Weights of a small image classifier: 10300 steps.
Rows from block 2 of a small image classifier, named by matrix and row number. Rows with one number belong to one neuron. Each number is 128 + 32 x the weight over its row's rms, rounded and kept within 0 to 255. All counts start at 0.
Before each neuron's rows are labels from the 100 images, of 14848, where the neuron reaches its largest size: "top examples" is what is common among them; "peak on" is the class under the peak. Only what is clearly more common there than usual is listed. The data: simulated fluorescence microscopy of cells. In brackets: how many of the 100.
# gate: MLP gate (model.blocks.2.mlp.gate.weight, 576x192), inputs 64-127
# fc1: MLP up (model.blocks.2.mlp.fc1.weight, 576x192), inputs 64-127
# fc2: MLP down (model.blocks.2.mlp.fc2.weight, 192x576, transposed), outputs 64-127

top examples: cyan stain (48); smooth cytoplasm (33)
peak on: cytoplasm (64); nucleus (34)
gate.490 [163 179 199 130 111 173 128 113  75 151  70 162 139 103 115 120 133 122 161 135 112  93 121 152 167 152 109  89 198  91 101 142 108 193 144 148 169 124 170 113 108  91  71 113  97 122 130 170  97 106 116 111 185 182 118 107 109  93  98 148 133 146 104 108]
fc1.490 [102  98 150  98 166 131  84 112 161 150 165 137 124 141 106 112 159 121  65 157 133 162 148  84 191 163 160 142 126 150 178 190 162 153 137 131  94 128 145 138  80 173 105 146  74 166 128 110 106 171  91 143 142 116  98 166 124 139  88 104 125  80 202 118]
fc2.490 [136 103  41  98 108 185 166 112 149 122 118 140 120 100 169 113 108 135 139 115  92 156 131 131 178 119 135 100 179 108 138  82 146 133 152 145 139  88 102 128 124 120 148 114 103 157 129 131  93 113 148 131  83 134 167 134 162 157  91 125 116 162 185 120]

top examples: fibres (65)
peak on: cytoplasm (86)
gate.48 [116 136 139 114 125  83 109 176  92 135 100 145 120 123  76 119 152 136  60 124  61 117 183  90 112 111 106 128 153 149 117 108 145 129 118 147 110 104 130 105 155 120 107 119 194 161 142 143  87 142 132  64 189 118  88 177  99 145 196  98 131  70 193 139]
fc1.48 [150 117 140 126 114  88 174 143 109 118 116  59 135 146 138 130 169 131 147 125 138 120 129  96  55  88 107 194 104 106  99  91  62 118 147 136  97 159 137 129 124 105  98 135  57 116  86  61 102 110 154 112 147  74 146 146 140 187 140 113 148 130 139 149]
fc2.48 [160  96 122 124 122 160  92  82  96 161 130 103 167 177 120 111 132 119 125 101 104 171 128 135 136 125 105 148 139 116 135 170 132 130 174 116 149 105 157 108 184 120 114 128 119 186 111 144 138 145  82 134 170 107 167  74 165 105  71 133  98 113 159 116]

top examples: crowded (57); cells: ten or more (57)
peak on: cytoplasm (66)
gate.128 [117 170 173 125  95 142 151 157  90 131  98 119 102 139  89 144 169 116 122 160 155 155 173 105  65  91 201  87 139 114  64 110 125 124 122  52 172 108 162  59 132 134 158 119 161 106 121 150 110 120 104  79 148  93 121 160  77  77  82 137 125 112 113 142]
fc1.128 [170 203 153 135 152 137  69 119 148 133  93  90 122 104 145 119 157 156  58 135 135  92 145 107 112  33 185 117  93 165 180 105 178 142  68 111  97 104 130 107 134  54 126  81 127 110 123  83 168 121  62 123 165  77 113 176 120 113 150 121 126  73 138  58]
fc2.128 [168 151 114  92 110  91 138 144 156 125 135  64 209  97 124 128 178  96 129 112  91 157 105 147  85 130 153 129  95 116 157 157 147 140 158 105 137 166 141 121 150 151  73 130 114 128 112 142 113 156 105 161 175  64 146 138 145 145 138 126 160 145  81 165]

top examples: magenta stain (44); membrane rim (42)
peak on: cytoplasm (95)
gate.497 [ 96 130 101 176 174 125 170  88 132 103 172 164 121 106  92 134 126 124 209 100  79 108 104  50  99 168 126 113 145 139 146 188  72 139 148 113 150 186 135 122  92  92 100 145  84 111 106 125 160 157 164 112 133 149 143 109 126 129 103 162 140 153  58 141]
fc1.497 [203 115 110 133 102  67 129 172 140  83 155 108 126 150 143 108 119 140  99 133 187 127 137 146 149 115 119 136 133 119 137 129 124 115 120  57 148 163 134 112  97  59 155 103 138 109 168 157  99 117 154 125  98 145 126 128 164 159 135 132 125 153 109 133]
fc2.497 [156 130 158 160 185 120 147 115 136 161 145 135 123 172 129 102 170 141  85 154 137 104 145  80 184 166 125 146 139 165 181 120 114 165 151  80 134 132 164 119 156  83  76 137 188 129 122 140 117 123 111 145 127 112 120 136  75 105 119 168 129 127  97 136]

top examples: red stain (85); fragmented nuclei (46)
peak on: cytoplasm (85)
gate.306 [111 177  88 110  78 152 136 144 159  70  77 162 156 151  90 111  66 129 110 133  48  99  75 172 137 125 124 133 175 154 118 117  97 131 124 156 114 125  95 178 116 167 115 124 175  86 147 136 160 113 175 153 145 164 152  98 133 136 159 129 117  80  81  68]
fc1.306 [122 113 163 131 180  56  96 118 156 145 147 135 119 191 160 174 181 169 111 134 154 190 147 119 208 179  86 126 145 124 143 152 125 118 112  32 144 190 139  94 116 128  77 131 143 147 154 163 122 163 133 130  91  83  85 116  64 154 134 126 166  86 100 182]
fc2.306 [109 148 102 135 132 165 170 147 154 139  82 141 138 149 148 178 126 117 127 106 102 189 220 101  77 180 139  76 137 150  68 219 150 158 121  95 179 129 127 152 215 154 114 156 104 150 136 171 104 155 127  85  91  88 142 124  70 132 153 138 154 110 124 128]

top examples: vacuoles (68); crowded (51); cells: ten or more (51)
peak on: cytoplasm (74)
gate.202 [ 37 194 156 116  58 178 117 153 166 143 174 123 101 149 106 146 130 110 110 126 128 137 131 100 147 148 112 123  81 132  67 175 122 144 122 166 163 153 168 149 162 108 117 113 135 128 118 152 187 141 129 157 197 169  95 146 111  47 126 169 145 179 114 100]
fc1.202 [113  89 156 114  76 123 183  94 100  95 131 103 157 121 158 140  53 102 190  95 100 115 100 142  69 141 156 130 129  68 169 125 155  87 121 181  98 182 140 172 147 113 158  65 115 162 129 114 158 152 114 115 133 147 152 143 193 132 157 123 146 177 150 176]
fc2.202 [136 118 128  82  50 146 142 154 129  99 158 131 104 121 127 103 139 179 142 125 133  68 115 195 146 112 133 111 206 137 118 144  98 143 131 180 138 122 180 149 104 132 150 132 179 128 173 173 148  67 157 169 125 136 132 123 137 128 108  99 146 138 159  86]

top examples: fragmented nuclei (83); yellow stain (44); out of focus (40)
peak on: cytoplasm (95)
gate.178 [139 141  93 162 136  80  62 163 121 147 171 105  96 133 112 135 177 125 146  92 116 155 163 144  96 100 100 108 142 116  83 147  95 140 173  99 160  94 120 104  95 124  98 118 166  87 158 151 109 123 170  78 136 125 107  98 128 123  70 158 105 147  95 114]
fc1.178 [ 99 157 112  99 114 165 112 139 145 148 127  24 116 156 187 131 136 184  94  97 155 155 145 115  90 146 140  84 139  97  85 143 133 136 109 105 142 126  94 137 171 138  85 112 108 111 103  91 105 111 175 164  95  85 176 169 123 109 142 144 147 159 148 123]
fc2.178 [131 104 101 164 175 101 128 175 160 158  92 134 118 156 202 176 118 121 108 113 103 146 165  95 151 192 121  98 121 164  65 138 153  79  97  83 168 132 131 129 194 128 125 149  93 110 148 150 151 119 158 119  62 112  73  91 110 169 139 146 104 140 189 159]

top examples: membrane rim (34)
peak on: cytoplasm (74)
gate.436 [154 163 130 178  91 133 104 131 149  58  40 102 144 114 116 170 120 106 196  48 101 125 145 113 116  66 150  82 147 171  95 150 129  85 184 104 135 166 115 110 143 129 105 105 125 107 128 167 144  83 129 122 162 122 150 151 144 141  99 129 147  91 105 175]
fc1.436 [ 79 144 144  93  99  99 130 140 111  97 199 162 138 144 125 121 100  99  85 162 132 185 149 123 142 156 136 116  76 143  84 171 131 108  97 156 147  72 116  91 116 106 180  73 135 114 114 112  99 147 216 106 120 117  96 148 159 129 104 187  96 191 153 133]
fc2.436 [175 125 142  91 107 127 111 163  50 162 134 139 152 173 103 116 116 130  78 162  69  94 144 112 175 163  95  81 135 128  63  95 121 154 120 135 146 102 131 104 119 105  68 123 161 111 144 141 102 139 157 116 148 116 137 171 120 150 113 145  83 136 136  67]

top examples: cyan stain (50); ring around the nucleus (37)
peak on: cytoplasm (88)
gate.209 [ 84 139 142 148 138 173 130 126  62 122 175 128  84 136  78 111 143 131 139 139 160 129 149  59 129 123  83 122  65 106 134 102  71 182 126  94 137  92  94 103  82 137 123 128 112 148 155 111  81  95 137  96 117 175  82 143 101 105 140 149  88 140 134  95]
fc1.209 [168  80 135 155 115  87  85 150 120  87 190  29  93 148 124 118 176 166 177  29 175 137 136  81  90 115 103  99 123  91 169 122 120  75 167  99 128 130  52 119 160 124 113 184 137  86 153 130 106 115 100 109 126 157 165 160 171 183 155 105 123 129 104 153]
fc2.209 [121 106 148 128 169 146 168  92 122 156  55 139 141  75 163 117 147 182 115  77  81  99  90  89 123 123 171 110 113 134 186 116 196 118 108 184 147 122 179 128 158 105 107 156  63 136 115 145 135 126  90 128 116 124 150 157  75 125 161  97 137 130 164 100]

top examples: ring around the nucleus (39)
peak on: cytoplasm (66)
gate.0 [117 125  49 146 142 115  82 137 159 181 118  93 122 167  90 159 124  93 117 159 125 185  49  99 193 168 112  87 126 105 155  97 166 169 104  30 180 142 130 100 142 122 119 105 117 140 107 134 114 185 112 112 143 100 121  98 129 114 131 156 101 144 105 143]
fc1.0 [152  77  90 137 182 119  35 136  94 125 170 120 137  81  91 131 133 163 122 149 129 180 172 114  88 181 127 131 151 124 246  84 102 138 135 153  88 103 163 113 100 157 112 183 109 115 110 136 108 127 152  99 165 130 132 124 140 167  86 110 125 143 126  88]
fc2.0 [ 81 149 165 178 175 109 118 114 128 112 161 124 184  94 132 147 147 161 155 100 106 156 139 143 154  93 154 121 106 163 140 137 152 106 132 170 119 143 136 139 182  47 119  98 100 121 147 108 132 169 134 132 150 151 157 153 115 108 124 110 162 118 186 132]

top examples: magenta stain (63)
peak on: cytoplasm (63)
gate.1 [149 130 107 140 108  99 197 147  72 111 108 132  89 123 127 153 177  68 143 176 124 110 111 117  91  74 111 120 131  82 105  95 138 117 142 139 143 136 122 122  87 144 124 151 130  79 103 107 157 120  99  70 134 107 149 102 149 181 173 108  82 130  84 192]
fc1.1 [176 143 120 141  99 165 166 140 110 169  73 193 121  69 127 130 142 145 163 141  91  52  87 137 132  96 105 115 139 133 104  96 130 213 153 125 140 128 122 127 128 171 147 144 128 100 125 179 173  83  77 109 176 130 130  63 131 138  78 163 109  90 125 108]
fc2.1 [147 176 114 157 128  70 100 143  75 157 123 100 124 107  90 154 127 113  83 131 210 167 197 112  99 102  67  97 123 114  86 173 112  96 120 146 130  91 122 115 133 121  81 138 143 103 186 153  97 109 115  72 144 140 120 127 121 131 154 148 163 132 134 114]

top examples: vacuoles (42)
peak on: cytoplasm (63)
gate.260 [117 100  87 108 114  69 128 173 104 109 208  83 123 110 181  97 136 104  83 179 134 139 162 155 120 139 124 124 169 150 128 108 152 159  98 163 100 147 148 167 153 156  97 127 141 118 131 149 138 141 107 133 159 163  90 128 175 130 126  86 168 160 140 192]
fc1.260 [111  84 135  96 103 147 118 119 163 135 190 135  92  72 118  90 127 137 136  95 152 105 107 144 116 158 155 107 109  74 130 209 166  74 165 186 157  74 136 122 121 173 180 152  90 134 156 125 170 116 102 140 117 107 108 125 131 106 143 168  33 153 129  69]
fc2.260 [134 140 147 130 132 149  71  85 159 140 134 126 173 117 181 132 190 109  93  87 166 145 147 162 149 215 134 158 165 115  95 190  91 128  92 157 123 107 142 107 181 140 140 154 115 167 115  90 130 134 126 149  79 126  98  73 173 130  97 112 142 112 167  99]

top examples: fragmented nuclei (93)
peak on: cytoplasm (99)
gate.35 [100 142 130 103 115 124 119 160 121 127 123 116  92  62  75  54 134 177 137 110 144 128  76 177 108 149 187 179 137 120 158 122  84  85 171 202 130 118 140 159 107 110 179 174 141 118  55 106 180 114 124 156 131 159 127  94 137  85 129 109 111 127  29 108]
fc1.35 [120 138  99 111 100 177  85 119 112 109 190 154 154 180 114 130  56 129 143 156 105 114 115 163 118 123 166 128 104 158 136 168  99 138 118 131  72 133 100 128 149 168 183 137 243 146  90 106 127 162 132 161 187 123 118 133  89 114 113 114 182  70 170 124]
fc2.35 [157 154 158  98 112  77 106 135 140 195 170 123 139 136 139  90 166 140  95 140 128 133 109 153 144  89 107 192  72 106 136 106  76 134 137 111  63  85 144 126  99 134 122 112 122 104 120  70 153 132 106 116 185  75 132 145 160 159  97 113  92  84 227 108]

top examples: red stain (48); out of focus (42)
peak on: cytoplasm (88)
gate.46 [165 125 138 131 174 129 140 100 132 131 118 145 126 106 120 118 158 121  74 109 130 152 124  38 145 135 185 133  48 127 213 155 159 171 189 152 152 147 105 127 111 161 100 134 130 140  88 162  90 117 108 133 127 149 110 150 109 144 170 114 164 110 164 147]
fc1.46 [116  96 168 128 159 144 119 135 164 128 152 121  95 217 137 163 126  98 197  88 134 186 106  90 118 133 183 159  72 121 134 113  72 123 112  85 126 131 117 110 111  87 153 125 142 137 110 123 124 140  73 120 109 163 104 159 149 144  85 104 142 123 182  96]
fc2.46 [123 166 149 150 118 107  63 123 164 108 126 126 117 117  78 174 126 135  98 166 119 187  93 135 131 117  98 123 160 115 212  82 125 161  94 188  84  84 161  95  62 154 145 131 206 146 142 153 156 168 154 118 161 101  88 110 161 148 169  93 110 129 167 134]

top examples: fragmented nuclei (61); yellow stain (48)
peak on: cytoplasm (81)
gate.377 [133 203 162 163  73 133 107 109 135 128 125  84 138 117 119 120  98 131  82  76 133 134 134  59 138  89 128 142  62 141 117 158  75 176 157 196 149 112 137 140  95 157 122 105 128  80 122  58 178  85 117 103 105 119 110 101 149 140 131 140 106 107 108  66]
fc1.377 [167 124 133 143 145 117 117 114 173 152 139 104  89 153 117  81 116  65 149 151 108 135 148 121  99 113 191 158 147 123  96 105 113 141 146  42 112  27 130 156 106  74 127 126  88 139 129 110  74 158  83 114 110 168 108 193 116 120 137 112 161 113 112 173]
fc2.377 [119 103 149 128 143 100 125 121 131 164 121 126 114 179 110  80 111 110 120 134  64 114 194 111 122 114 159 128 105 136  64 163 127 110 123  83 101  99  65 177 179  71  86 136  96  89 163 122 138 130 115 117 139  99 130 166 117 148  62 177  72 102 181 112]

top examples: crowded (51); cells: ten or more (51); magenta stain (44); long thin cells (42)
peak on: cytoplasm (76)
gate.64 [129 115 153 120 178 105 161 122 161 130  81 170 128 147 155 141 224 126 159 119 126  96 138 131 109 134  69 120 131 110 112 124 149 107 115 122 142  98 125 132 115  67 136 123 132 127 184 122 151  95 147 144  81  95 107 145 112 181 181 124 110  85 138  69]
fc1.64 [137 179 125  75  77  66 127 155 132 184 154 125 127 200 108 134 191 107 136 222 181 159 171 132 160 153  91 111 180 139  88 206 106 117 140 146 112  74 114 117 116  46  87 153 135  82 187 120 123 166 132 102 126 198 153 143 142 133  93 122  96 162 126 133]
fc2.64 [102 139 169 180 205 101  77 162 108  81 148  88 168 115 148 102 186 171 127 157 142 118 111  82 123 166 100 168 164 149 163  82 198 107 103 178  70 168 155 154 130  52 112 136 141 154 122 141 152 143  94 124 132 186  76 124 128  84 117 114 136  94 126 193]

top examples: crowded (67); cells: ten or more (67)
peak on: cytoplasm (84)
gate.232 [154 184  79 143 120 138 148 139 125 133 132  84 130  31  86 120 140 137  86 108 102  87 163  81  99 151 130 111 107 152  93 105 123 194 170 125 172 100 170 109 136 182  84 160 131  95 117 135 128  46 116 127 132 150 136 129  92 112 191 157 152 132  82  46]
fc1.232 [117  93 153 136 158 130 116 131 117  90 141  92 126 116  91 103  83  83 136 120 109 127 106 106 181 156 107 117 169 137 149  89 145 109  92 163 148 112 111 159  88 195  61 165 124  90 139 164 130 105 153 113  86 222 156  87 125 190 175 113 174 185  97 149]
fc2.232 [102 157 154 106 138 126 148 109 162 163  57 176  95 124 116 127 127 129 148 113  74 135 129 123 145 199  86 125  88 113  81 131 157 168 102 110 167 100 142 149 126 141 141 138 140 174 164 147 139  92 116 123  97 171  72  97 127 129 134 142  76  96 119 101]

top examples: vacuoles (50)
peak on: cytoplasm (82)
gate.22 [ 86 156 127 122 180  94 126 116 128 113 120 166  78 101 122 106 135 153 131 126  59 100 125 141 126 121 126 148 223 126 152  75 169 111  52 189 120 123 133 137 167 139 137 102 157  85 105 133 197 120 121 122 122 193 156 104 103 122 119 145 158 124 103 139]
fc1.22 [115 132 108 178 173 145  92 120 119  94 137 162 118 150 101 151 132 136 144 187 157  81 144 117 118  64 131 147  91 122 138 102 141  83 108 124 105  89 111 162 104 134 137 126 174 103 192 123  48  48 121  95 118 221 177 166 106 137 101 144 138 133 106  98]
fc2.22 [115 174 167 165 163 105  87 148  99  92 155 167 106 163  93 136 123 140 132 178 108 153 137 115 104 117 128 138 127 181  66 174  70 174 124  89 119 118  77  94 107 182 127 151 191 101 110 169 150 131 107 111 163 153  50 101  89 121 104 112 119  68 128 140]

top examples: red stain (49); fibres (39)
peak on: cytoplasm (71)
gate.117 [144 180  84 118  72 136 131 119 159 108 120  89 177 106 152 120  96 169  94 114 123 127 123 142  94 105 129  73 132 149 191 115 110 109 118 161 112 107 199 164 160 179  97  74 154 153 159 100 150 156 130 115 135  57 168 153 137 138 232 140 149 123  94 103]
fc1.117 [ 94 150 150 120 134 172 129 117 128 152 152 152  94  95 139  89 147  91 162 111  77 114 103 110  91 179 104 120 127 122  90 126 203 132 119 110 127 100  76 156 133 203 132 101 125 151 111  86 182 153 132 151  90 106 106 146 145  83 170 127 114  99 138  91]
fc2.117 [148 151 119 135 117 132 134 100 124 138 161 123 124 106 126 114 146 105 116  99 134 134 149 105  41  92 150 106 159 185 180 147 166 122 152 139 171 189 148  90 184 171  95  82  83 183 103 116 144 159 101 131 182 118 168  97 137  46 134 150 189 134 149 144]

top examples: membrane rim (34); fragmented nuclei (29)
peak on: cytoplasm (60)
gate.33 [ 93 102 145 133 122 136  72 136  91  85 153 133 173 154 116 142  76  99 185 107  91 133 107 143 124 122 102 106 114 131 140 107 106  52  90 185 101  66 125 148 125 151 159 127 169 141 168 129 121  77 136 123  91 170 127 156 152 167 154 103 150 127 109 107]
fc1.33 [141 119 167 106 164 107 168 107 182 154 150 130  85 142 152 137  96 146  66 117 154 138 178  82 121 181 107 122 137 150  77 200 138 158  39  90 123 147 154 165 162 149  95 154  91 134 142 102 186 146 120 108 106  72 122 145  83 121 131 151 192 138 118 149]
fc2.33 [ 96 120 125 195 175  73  62 147 148  92 128  56 141 145 123 139 137 137 121 103 111 190 154  81 116 107 109 118 155 199 179 122 116 115 144 121 139 146 207 109 186 158  83 109 135 114 112 168 147 117 106  94 124 155  90 101 119 108 141  96 141 134 134 158]

top examples: ring around the nucleus (42)
peak on: cytoplasm (77)
gate.570 [146  71 123 149  88  66 111 177 129  82 140  50 130 162 132 132 111 190 135  42 147 133  77  87 126 130 109 117 148 112 192  94 145  92 101  71 135 144 139 144 124  43 113 104 152 110 143 144 136 132 145 171 129  87 163 147 188 166 172 116 142 138 134 125]
fc1.570 [117 148 101 130 127 123 168 118 135 101 147 100 156  90 120 153 136 159  90 154 132 109 128 164 121 131  78  94 113 110 107 118 160 236 107 173 152 162 137  61 101  98 115  90 145  90  97 102 147 120 123 136 152 101 171 133 155  78  74 152 112 178 103 145]
fc2.570 [174  48 170 105 150  75 151  67 144 112 145 162  70 109 184 112  85 117 103  88 161 102 149 120 130 147 137 132 140 170  95 108  99  53 101 129 122 164 131 119 134 101 114 214 149  76  75 148 160  83 192 113  76 114 148 137 105 166 176 109 158  70 138 125]

top examples: cyan stain (43); long thin cells (37); ring around the nucleus (33)
peak on: cytoplasm (60)
gate.565 [148 163  95 108  90  89 168 139 121  99 175 133 100 204  82 146 133 104 116 195  83 136 158  72 135  92 137 116 115 135  79  74 101 146 111  82  88  77  62 117 149 118  88 127 139 104 128 140 118 142 215 102 160 128 148 170 103 108 120 133 156 103 150 126]
fc1.565 [112 178 164 124 130 129  69 109 103 153 109 164 139 176  87 183 147  92 145 141 120 120 160 133 139 152  62 110 103 120 138 114 127 128 127 151 126 121 101 146 199 129  88 133 125 110 145 178 146 126 177 151 117 133 122  90 103 105 122 143 177 135 157 113]
fc2.565 [128  91 132 161 133 101 119 148  79 123 132  88 157 102 116 115 141  77 133 107  91 114  66 132 115 122 113 142 137 102 127 101 151 155 157 106 146 161 109  85 102 124 110  64 107 147 164  86 101 153 155 123 146 115 197 110 162 142 147 111  73 167 101 140]

top examples: fragmented nuclei (55); long thin cells (31)
peak on: cytoplasm (98)
gate.54 [130 129 102 143 174  89  96 170 153 119 115 110  88  46  72  70  64 114 135  90 125 179 110 155 128 184 205 109 109 142 150 153 116  85 138 151 156 104 121 169 100 145 143 174 107  52 104 113  89 128 147 115  77 188 137 110  81 150 187 161 132 169  56 142]
fc1.54 [112 118 145 150 161  79 194 108 127 135  79 157 110  91 150 132 141 100 159 183 139 125 140 101 159 135 136  82 153 108 169 135 162 125 132 152 114  68 157 134  93  97 115 166  56 130 175 175 178 123 109  71  96 127  59 126 137 116 124 132  52 177  78 138]
fc2.54 [ 99 178  88 112 110 165 145  98 100 107  87  92 153 177 116 204 143 112 127 146  73 148 174 112  98  49 105  99 186 127  99  84 179 123 106  90 132 165 118 105 163  77  68  51  93 162 127 152  88 140 161 100 127 143 150 151 105  98 113  99 150 141  71 187]

top examples: vacuoles (68); crowded (54); cells: ten or more (54)
peak on: cytoplasm (86)
gate.391 [132 138 146 161 160 131 116  99  92 109 159 176  80 158 108 126 138 149 102 136 126 165 199  85 185 104 160 146 151 156 125 113  69 143 133  78 166 174 191  92  74 130 103 137 105 187 110 162  98 157 143  68 149 158  69 147  90  85 127 137 160  90  97 132]
fc1.391 [ 83 130  62 140 104 125 153 139 150 102 174 155 102 131 144  97 131 114 197 192 117 123 116 185 127  88 153 116 120 142 121 125 128 104 115 135 153 112  80 147 140 127 140 162 224  93 121 216 175 164 134 139 144 165  90  99  85  67  96 167 118 117  72 141]
fc2.391 [103 174 169 155 174 137  69 186 142 107  80  98  83 114 116 133 127 173 134 134 167 135 146  97 119 190 142 115 147 171 124 117 114 143 145 131 122 135 123 139 126 152 165 170 156 117 104 147 160 108 103 125 117 156  89 105 111 128 145 139 158 119  37 138]

top examples: vacuoles (75)
peak on: cytoplasm (88)
gate.326 [134 176 149 148 133 145  90 134 158 110 119 191 116 199 143 131 134 180  86 151 110 160 135 132 168  81  91 145 180 166 130 138 105 118  77  68  88  82 160 141 125  81 125 114 164 156 129  99 157 184 128 115 141 115 111 115  93  62  90 171 140  64  90 114]
fc1.326 [127 165 140 112 144 156  91 116 147 134 120 165 119 132 105 132 193 182 169 157 103 117 108 172 178 143  36 143 203 105 157 122 112 101 105 127 123 105 133 134 141 160 121 130 229 133 109 185 128 162  91 123 146 148 124 102  81 138 103 172 147 111 127 137]
fc2.326 [106 170 152 115 179 105 118 142 197 148  95 145 106 139 115 125 122 153 115 156  88 178 168  74 116 153 153 156  97 167  95 113 130 179 136  97  94  82 123 145 171 141 137 152 191 112 126 119 157 143 127 110 128 135  66 158  95 132 148  91 129  47 108 134]

top examples: vacuoles (85); crowded (52); cells: ten or more (52)
peak on: cytoplasm (90)
gate.40 [118 161 160 164 136 113 105 163 150 124 161 157  66 131  95 140 140 159 126 186 130 148 181 142 201 171 123 122 201 159 147 144 112 114  92 109 120  81 131 125 131 143 117 159 211 117 125 203 143 175  99  82 148 171  47 166  88  91  88 128 164  99 111 143]
fc1.40 [110 180 101 151 177 116 111 113 166 118 152 145 116 113 120 117 123 163  73 151 133 206 134 168 151 145 136 173 125 141 128 109  58 130 101 100 158 161 183 154  85 159  93 147 194 101 103 161 118 148 166 127 130 171  89 119  86 100 117 127 132 107  47 110]
fc2.40 [ 99 118  53 131 192 128 163 121 170 103  83 150 115 121 132 167 104 147 101 113 154 217 183 105  75 119 158 150 109 159  86 150 121 150 133  81 163 158 128 118 141 147 131 144 114 146 108 186 106  82 123 104 104 100  89  77  92 138 160 113 139  45 125 148]

top examples: fibres (64)
peak on: cytoplasm (90)
gate.205 [139 144 187 121  86  93 137 222  82 134  99 106 112 136 121 105 192 134  84 130 130 121 122 128  97  75  73 210 157 127  93  95 125 121 119 154 136 149 158 120  98 113 111 114 111 162  92 104 133 146 128  98 185 118 109 148 152 130 139  90 113  87 200 187]
fc1.205 [129 112 137 147 118 157 127 138 167 129  99 121 117  99 175 153 119 105 158 116 119 156  54 157 129 141 144 115 141 135 125 181 184 139  95 112 193 133 113 157  97 159 143 127  74 112 131 151 177 131  93 147 101 138 129  88 162 102  87 130  36 145 101 107]
fc2.205 [114 135 138 137 138 127 198 158 148 103 120 119  79 108 168 141 147  85  80 134 176  76 144  94 107 148 142 137 124 145 105 114 134 150  69  96 130 148 126 131 112 144 124 115 135 103 120 107 137  65 162 140 101 117  69 173 131 125 180 146 139 139 133 142]

top examples: crowded (53); cells: ten or more (53); ring around the nucleus (47)
peak on: cytoplasm (78)
gate.135 [158 151 105 149 138 110 103 155 172 108 128  58 107 167 120 169 150  81 165 134 136 171 120  48 150 109 112  88 163 103 107  78 145 191 126 118 115  88 106 120  90  89  78 116 106  99 150 176 139 104 118 126 126 139 125  96 116 122 137  96 155 148  91 102]
fc1.135 [112 177 148 132 126  71 129 136 202 139 128  88 135 137 122 179 174 140 104 145 158 150 153  42 196  99 111 154 132 113 142 103 113 112  93 131  62 139 157 139 120  58  86 109 111 104 175 117 137  91 143  84 130 161 136 138 135 173 122  71 209 132 132  97]
fc2.135 [110 166 157 103 136 132 145 124  77 148  92 178 111 122 144 122 138 106 120 199 121 102 157 132  76 154 119 127 103 120  41 169 150 153  96 148  84 127 141  91 125 155 124 117 179 135  90 139 131  77  86  94 162 133 133 144 106 114 157 121 178 126 141 159]

top examples: crowded (51); cells: ten or more (51); long thin cells (42); green stain (42)
peak on: cytoplasm (66)
gate.458 [109 150  78 116  73 124 150 120 142 148 142 121 129  96  93 103  78  85 148 176 119 126 117 143 138 117 136  54 157 118 104 150 132  90 133 121 106 144  97 176 134 125 133  40  90 111 164  75  67 144 166 126 141  78 128 154 123 134 137 129 148 170 108 176]
fc1.458 [127 112 134 127 117 192 140 108 138 173 105 134  70  72  91 126 125 191 106  97 135  66 181 128  85 156 112 126 122  93 150 107 151 131 134 109 151 118 141 106 108 133 159 136 158 145 100 120  94 111 141 138 133  92  76 165 162 129 135 108 102 148 164 108]
fc2.458 [ 98 161 132 127 165 143 128  65 124 155 113 164 161 172 133 161 151 102 109 144  78 143 162  99 125  63 120 103 142 150  92 127 121 185  94 158  96  88 101 142 146 139  58 141  50 134 124 142 109 140 119  96 116 104 132 114  73 127  60 143 107 143 130 128]